Weights of a small model that predicts height in the pile at each pixel.
Model: 11.4M parameters, 48-pixel images, arch unet, norm groupnorm, widths [64, 128, 256, 256].
Training: soap at rate 0.0043, 9700 steps, batches of 384.
Data: trained on dead-leaves pictures: piles of overlapping shapes, 102.8 epochs.
Rows from block 16, named by matrix and row number. Each number is 128 + 32 x the weight over its row's rms, rounded and kept within 0 to 255. All counts start at 0. Numbers have three digits each. After the name is the row's rms in percent of the matrix's.
# conv: 3x3 conv (model.decb.1.2.conv.weight, 128x128x3x3), inputs 21-27, a 3x3 kernel for each
conv.0 149:099057156119065134142186166114181127118149095118104102126143163107116119127139111089108148125100168149126110113120121063114110148163152127116103172123109120076166129126108129135082127167091
conv.1 143:091162138135151147125146174146150096080055107097045077067107117083124088074088126099147059097139150147129139116166123112051048141159130097018104131094130093100124119052112155159066122122097
conv.2 124:142101072138110103125171142101142128165091142150153074166136137114140114141134138127180107085152187085087163152102070163163169120183145156117107131132071146116158099177122146145091176166112
conv.3 107:073127129094035129083075150126126121139130101115115143134120093122107108150125131117125141087121115083113173171141077120116137101153151128097114150087167167124101164099096168108127079176157
conv.4 106:099115128086050095113141127154148093089135157166137196118104132158156094097115138172145082144143160115138124106104090159105087122123160167147149129146160112104149103122165079140117081115170
conv.5 105:120108114127063114154109112133138111111163123112100105169129109127137113093087151114140142125123130110104110131114114152135162115117121157143140130154090107168176202142130153138104186217141
conv.6 102:115156140136201128119087117118069108131143136132183138130132113126160112175116139116088128114111169222110141102134133114140192223143091151162133107119115106122089133108160059099119067103157
conv.7 103:147130157101140146082094107126104115168176104090182164158082129142137083122095148149168137198153128094100105083138145070131157141112094131126110165127142107105152103180151097182162067153134
conv.8 100:176063093150127148118103155129107087143112146142064160154150129128143129123157136116164132129135138113055136155164149159089134104155116147124124118167150158099180188100121145166063165143116
conv.9 092:061099089050149205116195140153144136108076111111137134125120146160109121128156198139146140157119064104118138138189138123121153097063118129167067171090160167208178123106152087146112138167100
conv.10 113:114108121125084153145169103135122120144125172129142102141108096194128087112156115104169102068083169125093151082165127138120123171108140136173123131140094148052114194135069154193158192123050
conv.11 091:133127152100101072081125199046104152098123158222132066093149086119098170104102125144162088110150125173094215136074096111186074164134095083098124121162084102088174105107080066069145127144127
conv.12 093:158146074126108085134081122146196102155139119161120118119120104091145140160120116140132147102132160135127094146114114149116118143149132134132169128086123120108085233118143116145188154162061
conv.13 097:072174141164111126107137073170131160157097114137130114112146145115131180122139137127143096151146159141147145052108145137124082100101127123110099167140165161153145128105166196090113065114144
conv.14 091:133089136065096111149158076129153118102127133159110122121103077113147144150092124133157123085115131100113152152173146122120094110162103170126118170172130098105102105147136090117116113085076
conv.15 139:111149135152116118071137081085086105155132115130162176096120110107068101129080104123119197155141116089142167130079125097227223163101138127170111087088110134155086132142148088124163106119142
conv.16 117:122198138066011168151170135118152136084155116096074094109093174089154141103128111114125049096204112075114156186100123147122093116124119109129127093133131117152137121079130158085078151083077
conv.17 107:129144139118069095102119156162128149197099083054102083101132127124161062119120174148115108148109170083129163125104021052100230130102167096102069099093043112185151158118069154099135169084084
conv.18 100:089040043118143152164172129125075084086105131094057047093085153092090100131106068088174154169133093117155091114164206104151074129107096105070121139147149135102110120138081164168144149172140
conv.19 084:108112172053133132108147147078121115134150172130105139124091177111021136105099138134165154112141108049139166105133127128123067088111188142129124067119110146119086133130071127121068132064119
conv.20 095:137133122080127139108145091154115115062175146149173161129091164155110116156141139160169098139123080106136183104091081141135102081116123139151119137099137116133139128144136111121128144142132
conv.21 114:194141151121117112145141122128116132127082188108135090121146118089168112160170124091103136178120084129187142129199089206050154105162143151107130137143103114109168118063160140139128165114127
conv.22 096:078117086073102111056109108089104116103160145132143129156118163157146101130089114100132185174089104189115080105069082114118110092109109175168126143142133124108075107093099112120105083156078
conv.23 097:103110129146107121027094139110160174155083122170216162139117194108071084154110085123106134147114118184114142071144132137085132150105119142133166123142121163142079199138122112137137113104126
conv.24 090:139111094125145163086120111165091161108164118139169087127115132137118138117094108161124106101153147139103112124144112179127068141151138115088134140128106138148145069129187126097110157158129
conv.25 099:113110153092146122157142113147105141145105108104112107191189075124083205163098127154107110125162146106190088131115147128137077100153140164146152076086153124147138150143125085138085166072128
conv.26 125:110133148171210061066176183127075164122133089125108066112082105114077105145126148075104181112101135136177077074121133069171124166100120133143083156099105107140127129145120172206106115164129
conv.27 136:101150150123103121131169153113152149172129152117138096105129142128121088120126097139136098137122132112114146116133196160162023113146151119137110120117157161118086142135128163147062168182109
conv.28 120:116125130106102123130138122114163140129125101124146137132129148081118143153112106120187111125035144166110112131137149156088102101144133138119114122151118120128141144102109147095140158094110
conv.29 095:162145080083095163162098073166096164182077145101199127129188196072111175160137103123103130142078103137204109118149166145141171133122146143131157138179148142125181144164127068193123101171167
conv.30 095:099102132146074086142138116120068137121141106126106175119117141122120125153115104055118130098176123124143070109139114139126087103093139114091089065132077103150137118121099146146134130134082
conv.31 089:077161181063080117162118157100164159168109077120084157142101111173114077063149154088176147123104148130106133112118125116105180154121111081143169101093122107168148067083133147055140161106120
conv.32 105:161110130089071132162148120170100166147057110133133141101142147147129124130126133123155070122104146140215108128179141086133102124122162143076141092170125155142102089144083131192098144057141
conv.33 095:061094045142118109146081139132097138127106121138151170120057118123195068143128108132092110102140134152125116039122099124120080157148109141131115106192136127173084139104096110126107092136193
conv.34 149:097103117134073159087102124128165090107167133115176189133053178160057133123122109156150142092130159134131159141121113143122072149171214070145111087058153135039108164181108140176147119201151
conv.35 115:164121174082081117124145098163162118062100080152165155071141148141166074116155102129076090197134159118105114151080049139138190164099194132138225131157171131126048047128200137089101057146190
conv.36 126:177086098167113159118166065129108127140133150193155103121118120138140132134123103103127148156104171152084140167157110125121156137106148166135099132117172137117087131134108087120112091060116
conv.37 117:092120097176202109104143153184127078079113123119154176149120129111083048118085096141160114145065162116104085125056117083162158134079190071155159096130140112104086153106131146225187144153225
conv.38 095:110132072138134138110045127076120129132172096158082170129106072193087144083151091166127100074097162121103175145188136149088105109159167100148073132153152102100138118092109079150130078186138
conv.39 094:152133055124139139115120121115134149145106100122102118119139121133098123148132109130102122189103200086158120139188112115055160103126112120137172125128141125105098145075166122109141146080098
conv.40 096:081166093097137125099158180039130197185162144135092061173136123114149136130138120170093174106109142137186092120129157193128046144134113193110079161126129126146101100103111089186082160147115
conv.41 092:155063118127111139156101138093118154089132135164143161141075127162149092125178053182137117081191097113111105146156031104048223150189172131090063130127119180108146143180114160109158112093135
conv.42 096:097119083119119068152113123138187169157108138118103070144135099118104154144154148123177121118144136152098143198147000110124139121095192133126083175089189112142126122151121133138121155126128
conv.43 136:133128136116126111130085113164149089106139169123066157120120112169060077131099112141083165096156154075169149180141094111114239150143151137159098119163083123112088122182149107127157109087123
conv.44 101:058126148088044093173076152103147104131137127137166104087122081132147122154140092140141116154146149103133124134131108170125126074133135143156082098141133146082104166131090158157083153108112
conv.45 096:160131137083091098172131190097137154094146118124118158156130111116124097127122130136094105111154124159129106146181104138081127081092155150110165121134112097107135127103184136066103160115075
conv.46 098:151116142160122085112065128086144148126161187108089111106107083165094147144122189102171124139157128135079124118104113154167045118146154145140128095128145134141105115124082015255121080202140
conv.47 094:161130085222114124031176086133128128127096142108100148111117106117129130121189161085213119157133136167117137091144137154098094126144120124127129115074101122118112169141169117119114126102067
conv.48 132:131135140170105159132144096099170151123103114113121104111121084131158125099117116126091133128134079152117137160150093137046110134142147097125132148143116106147136124146116127082144157087116
conv.49 093:134111173156068106080152109130056163162197143108089080173117109120118105081119124114097125123152157151154142127109159122121065076110075138165147144068117085126088080130156127148140120102132
conv.50 094:111120110108084110149128139136096130118113156125108097126110161111115118103126117110166059133162155133121122170124111093147079166118142122112154124123114135094111128102147138072139076092154
conv.51 146:151154179170175118101159104130106097084148156133148212156134131170041127214070116134193102087087186097089130128085130146222199160229166176209163194054109098061122140149126118198157094162164
conv.52 089:118127177138139045124098099114135090180127137127146133136060114075158154142093147120166171103106181169096090156118082105100193126117136080115197097120111149171194158145111102108151103140194
conv.53 132:153131125194217097078150143095029092118056151077089124197103135146079122099128113196123178073182138106114119100164171120089117089127103199124157090134092118156157109176154146140158188142086
conv.54 097:111121077117093134088120140062160117079205165152125142113145149126100173136110155180160104149126111089116105110103115095149093137195095176137075138079116140063148097114125079127079112176082
conv.55 097:147164096118089179076137117211125121163124118183112123146117117099101117152120188088171114150141108176074162051159228158141064137125117154104146115195123146140115102104174084087176148129072
conv.56 092:150159123127132114108108121135054087152112112144141126091120073113101107098121078139146119114176141130115131145089091064132138101129161097105140096094167108087161113130146101132125077139128
conv.57 097:132073028046173206109138148120143119179121089075119091125140136114135114131118110152112103166148096104148101134095173117108106129167096100187091136130130078089119137114102205135073150141070
conv.58 105:118052152202119111089129108097096095100111107186124175134095160136111104117127106147155080109125124113121126133170187132169046119126114142075146119116116124124122141120114112077146133106132
conv.59 091:139097149114149051118132155110107107120185089136118126099132133114156119121118115147104178120130181115066152087142109143133144105120129129138086129137101141128139119106125080124141102105117
conv.60 095:117111098117101079135132106109153132061119057149203169113162140112153096114104073050161127150119143160194114058134170163096060171120130133133160107125043126107104150098046103102131096135156
conv.61 099:075093171112070089110154147058103123142132151209138146160106150127061137138121135168117148146115126099139149106176116097085163148169052148096145084180130126071156148165094114166112150085128
conv.62 104:148153071077134106115107121063140139216151173202138187133123129127125128128129120190085146106101188098176143147199147145113116140166148143138135099129077133094135075203137080198181068207158
conv.63 093:102085100095110112127125124140120136143128167129128056096121165106138121128105159153143166138118127092108154148052122142108113066134156102151156121109091103191130091132114171120182090123122
conv.64 101:163112131108102083105122137128156145158120132124123115125075127089136147138099133123101111149136118147093112215120134106098107086109155104108146107140162132131136114148126156100084120150109
conv.65 122:111137150150099161101093120099124049172146189138135156158115093127035105110125131096185089057086132166167114164092133061155183141169132144168120152096087073113113054115244145171158112131207
conv.66 116:155094121158120119131173107136144114123100130110073138143148126134143150132085136157060084133130122150080194128135147161113116168151096145103142103137125107142171092149110180126065107192097
conv.67 114:129111159094096082138132136120187150109111168139101088089126145148114142135101150078126161171101115136156095137191131096120124129167155119108073130158196112115149130135118156120063116125142
conv.68 098:073175126106126127159101225136127125094095157192131124098151129152107138151112118142111130130112141111076081105192151164112126131124108111113102118128151098090112135154113078109131074148157
conv.69 107:140116116134119086114147138169156111182093119167125170145131135099094193157105149147121160049129139082129071086144110216062116104088123148128113042131167150110158133124109175174119145035211
conv.70 099:160051092115164175086133121110150107127116172097141086142165081125133154102104089106120146099129109173137075141122170094117144085096140127153128161118192136088108140125146172099106097138085
conv.71 110:114117136081087121137187117136115122105155146122082089119119145118115089146126128123116138117146124104084111126059125093178104114134150119099080123133140152138139146117080130142126127122118
conv.72 114:154133165091071162181119073131107139177163075097129159098099107068141103111142100160112122128105181089106166098142054170106185098179164093078132096148158136125105125095095140191128140173157
conv.73 093:097106085154102116136141106068063113086085122102075091110123142116153173133124162167140128158142108115159175128163145126164172181195226072079090119138137115077137129176111123139142115137100
conv.74 110:093106135125156123128117129092152114164119123146077121142136106125105105146110127114157155162066071102220092140119087139110055110128143124133068091085185112153090096113085144113099169129110
conv.75 106:147128126131093097169157172071096136194132186040091076128130111099137117086106131114130109124150054114121101118236137155112097141074102174115157127113042146123125049180078104206160121162089
conv.76 101:094078120122160207094135142162106145157185125081149124157143105106119099160098114143151131079131153119041060123107128095050141099130130160136119140175114114091145101156106147126128149081124
conv.77 104:095120159120103103107135173096093170068164129172132082131110111146135158122142118208097152067137131114145037157086106108131105121128103114156130146090126096137136122149134103138126120128130
conv.78 111:127063108156139113199118188130136130097127100109161138090094164129109116139172082151147126140109141090113098074095132137159130122143151116096105153200152136086170118164116161084163145137097
conv.79 115:116164146087107137187162125119133085105082161120138177097141125112101132118116128183110106131123060079122144144083067133177128134142140126151122133133068090123153135166145106107128138137122
conv.80 119:114112129107145112109150095081093102130153147113168118107109093135077113118136123110125137073112156184144128084089116059166179128145149184138135104073088109143110016171098037135154061092179
conv.81 095:087132191137164113203190171219088133111206069121110171101117123146094140105137120033185103191024149117126154122062161129203137142154099090168130143116133128108108141104138153178109110146103
conv.82 132:107141092098114145130168113130147047125079166124099156137051133109139095107124105057125153116126098099134202122116130153135108158163154189080107117137088063131102089106153180082081133127117
conv.83 110:126192172152148207128041067101101089124147126117148121097156149172123085088093114160110102112139074095162149115088197108129088126148124149159084149167086102102096105147136126007135123093112
conv.84 115:099069118142176160139094131113110096125088156122175203148120097124096126159154133064093137190083072141159116172136157112161235148124116154127142113149140128121107134118133084180191089117180
conv.85 108:184099109061144103116210118129097121119147136089091118121154137134110150105126091105148106158074035090205156165143129153090179127133126068139120113156121141114161139169104169130136137107141
conv.86 115:081134110121155105139107196135068086147113107180133102168086164105109130115128134035115171105094177086146116099100130152142120112119119187134117096076094201090082116100123042189138136131113
conv.87 119:135139099108115141139146181139174108106100111142126130116140086167142128148076145149078129161155126116176208169120123130113134128107109091139134121146144142086147142160121139141086176131161
conv.88 111:141066121143113184164164049112081105051126089223238190157141137097104129142129157090128142079120102127170161104139075146095032147138168075134138112102036126141132069120130082115162065050162
conv.89 108:151149139115161054141119148053058093144133130138214101151116086090123070154125087090182076137062152149137155122052164133160071092116157145153125119146158213100113130112131123132094154121134
conv.90 096:174112150168061115122174132134166088127130180185130167155130087142095096131126133148080171114125061059113126083056145165145105143131154093104091128124162126130098054130168144128133136248091
conv.91 102:088070155104112183089153132106193137094116125138081107104126136149108086121145135154120109100092158094105125164070102106140143134127097093102147094078125162177142128155072130221081160166057
conv.92 103:158114127076094161135098084097146184142118162122121150159125116119120127093161123170111102169113119117117097107136129176116154120125136175080142122146183138171095139113128151072144147106107
conv.93 110:113162160118185168114077106113126084148155172138177110147128161187217064137132094108151150143065151146120071142140112081094212159125117093100145149185121105123110100112166088164122055157125
conv.94 130:158068136098152213154169124134162121129134115136167144117111105147129065107116118141106174160083102138122125091165133147143154109111173119117123131119103156095102124159142105149170105104193
conv.95 103:112202193188082085105122204209158205100151135092047043162135140167126137093116138141110073155113127079177117128154082122152148121108149161178107106098151080147157144150171150177073163160057
conv.96 059:118142146128113161101115209118123177104138150099087076095166120118139134140181100142159147161118128117140092136090120120130110110107099106131068102100113086133097095123062142112114140144146
conv.97 057:183161128110134156159100154105109085111108104137146098130127130132112107122126095119149151105113134152116139172131092179112134120143092133093112132125132063091129103095093097128123069140124
conv.98 061:125106112091102226168179125097091138133137088091125087131175115066155121171142093089149145126134089135145141131119073111122148121132109101088154111132128092108111120137117131125103102173108
conv.99 065:130138110156054153136139132115115028115146091133155112146147075114132104109104116125121203129092100140105105095152160149122126164105144084112122090120119094139116219121122094139117118125159
conv.100 056:134076134119133129166076119119099122126080150121085139145090110097096177120129042170124143081093104069173158139102092142122141162151120134112158099097103117094107139106088106109146157106145
conv.101 101:124088127128154126116153105139170141116115141122141110162156107111145149119149152083117178104181133158138095090076124091150138176136176133099124164156076105130123140101128143098125152124171
conv.102 045:129112079153092097128151116104146074149146086114100108152110141073089104148154122091120094016122158154134146079133112100089116171183160121076135117157118087105067143107114152081121135097122
conv.103 037:090105117119131164151142090063098109111111093158128102157101124130112084138127078123130167121066081141101180133103078157124075121158170117105117153071148081091080098177157085147101118075122
conv.104 130:103157119125100165144116120110095077133079154154151127125118132122108143134130073138108169112142093100085158224061141074156193158184127108159123140096089137127117098154142152098129118137092
conv.105 110:103172110142117138136123097061064113159141133197147158204109102118128090178090126101162174148137071169069163113136133137127159147174153252167169114121116077132051067172106113122180055142187
conv.106 063:156125141150128117067141104071103100111068121117137108134117133111116084106116117144194190088109112121095131120116143125123124146127131127181170082082153130088122084132097124110115096166129
conv.107 073:153169189147205056130113122111148083114118099135095106148098144136163147170141072104116179136116116126159142103108112152124105124119115136095138116114116093124111052174177134129099171055044
conv.108 035:126110110159146149170142145114113090117152111089081129138154079092093114155123090116104103127097103195139109092109103114100135136129121069090108163063093093092091084138088059130121111084119
conv.109 046:155104101145160077112131132088114128091111136132100098120131090125106109115128103127163185152113081115123103076082157108112104112119119136099110140091130114074127207171090091102088076083133
conv.110 125:128227073127137147157133146114138112086161115135161143108133076137147152108167094121073157095129067184114113097138160171115226136115083084176183133070093129180081128149143058120172147066201
conv.111 044:111101101134140116186132137113087112173153098168136078129132124125113049144160097119163124102064148129138148054089125129126128180106142109116134127084109091112081144167115153123083099133096
conv.112 056:121116149155111144118112069082116109142138113107126153093120123143129120123104129130123117126111174149091164134127145099134122130097092124116173097118118135098096055103153117138141053122118
conv.113 056:154086128139081058154123090100031109128153085167109126103103070104095115149108099126122148069136168184109077096100140113107146135157089095127175131092134100105082120152093115132191044098141
conv.114 052:133108116100154097096120142141096140076104131132137079137111141159138101141131115117118129124135126172118105096116161097128142182102107105121098103143108153097107073160147053118115116122141
conv.115 056:193108048090112140060140127101141087095177101080125148150085097068134122124143113114134129148080102191117156062163152145088132088093132094156164159096137107108143117108118041131113140096155
conv.116 068:121087100152129155130072184128130183120136073143129128109181151119130153129097122118067155076104119122088213175118122097153127081115139135150080146115216123128161144142104167153128124100111
conv.117 036:118137114099107144134113195108094086116124142096136109162142078098132116160144099083086161130098133168152149105126089131121092162111114086124086135067110108098108106096091086127125106097121
conv.118 054:104115149141116132151161087132145058145113096068145142102155134079126125148070089143108132099140150075139126114111127097116110133110115149138090150132092092118096082137094147138087176131062
conv.119 068:120133176118103167161137125097070154100132157123153089145088145148134077098134085170126169090170141118111129183127100142155099121094093178083070135080169078093071155153052146135103146094096
conv.120 062:093145074170147036123079075121138075125125098119146125090100107125135097152113098103107088110079114159126165086084136105120090136125158147148142132154136092105084089139130115124133100129194
conv.121 053:118111097183151150151115116159130084130124112140091115129192092120142134146091127153091137096172137085136138120103137157083107158171088128106124145110114090075104120142105078133093120106106
conv.122 069:141092163143129112079153108148120140112147128090160162126094135115141108122140147180169088077125126223150069160145148106150068131077132085117127149140116151095149105139147130056142121107090
conv.123 102:118206100102169151163088144160113123054096116139130119097134081139118101098124119117123128155118120128161134111128126129148233153092151118109133167116101107140127124112118113130149148084110
conv.124 111:128142206113114171144143063114141157156174156065064098136098142128120114141118097154138103058145191170144127105120124191094177076180121148119172135083139125117121170145080168170177150188136
conv.125 069:171064123090102153090099084094073128083170124172116112137168129099081124070134071168165044091141089126100140157133136135131085117129078102143132179163129134118113117084101154101132135201130
conv.126 044:164118157145127133146112121075114107110139120167135102154154111095107121170105093105104119089125149153195143114103123129114111169182094111089119131109117082127082096100077087127123151149105
conv.127 060:172144148178163174159135078113138122122110121139105130160139090106134127106124135178132161102094122106145090189124121097087145088117085120097123127097075102108111102158122131131066101120126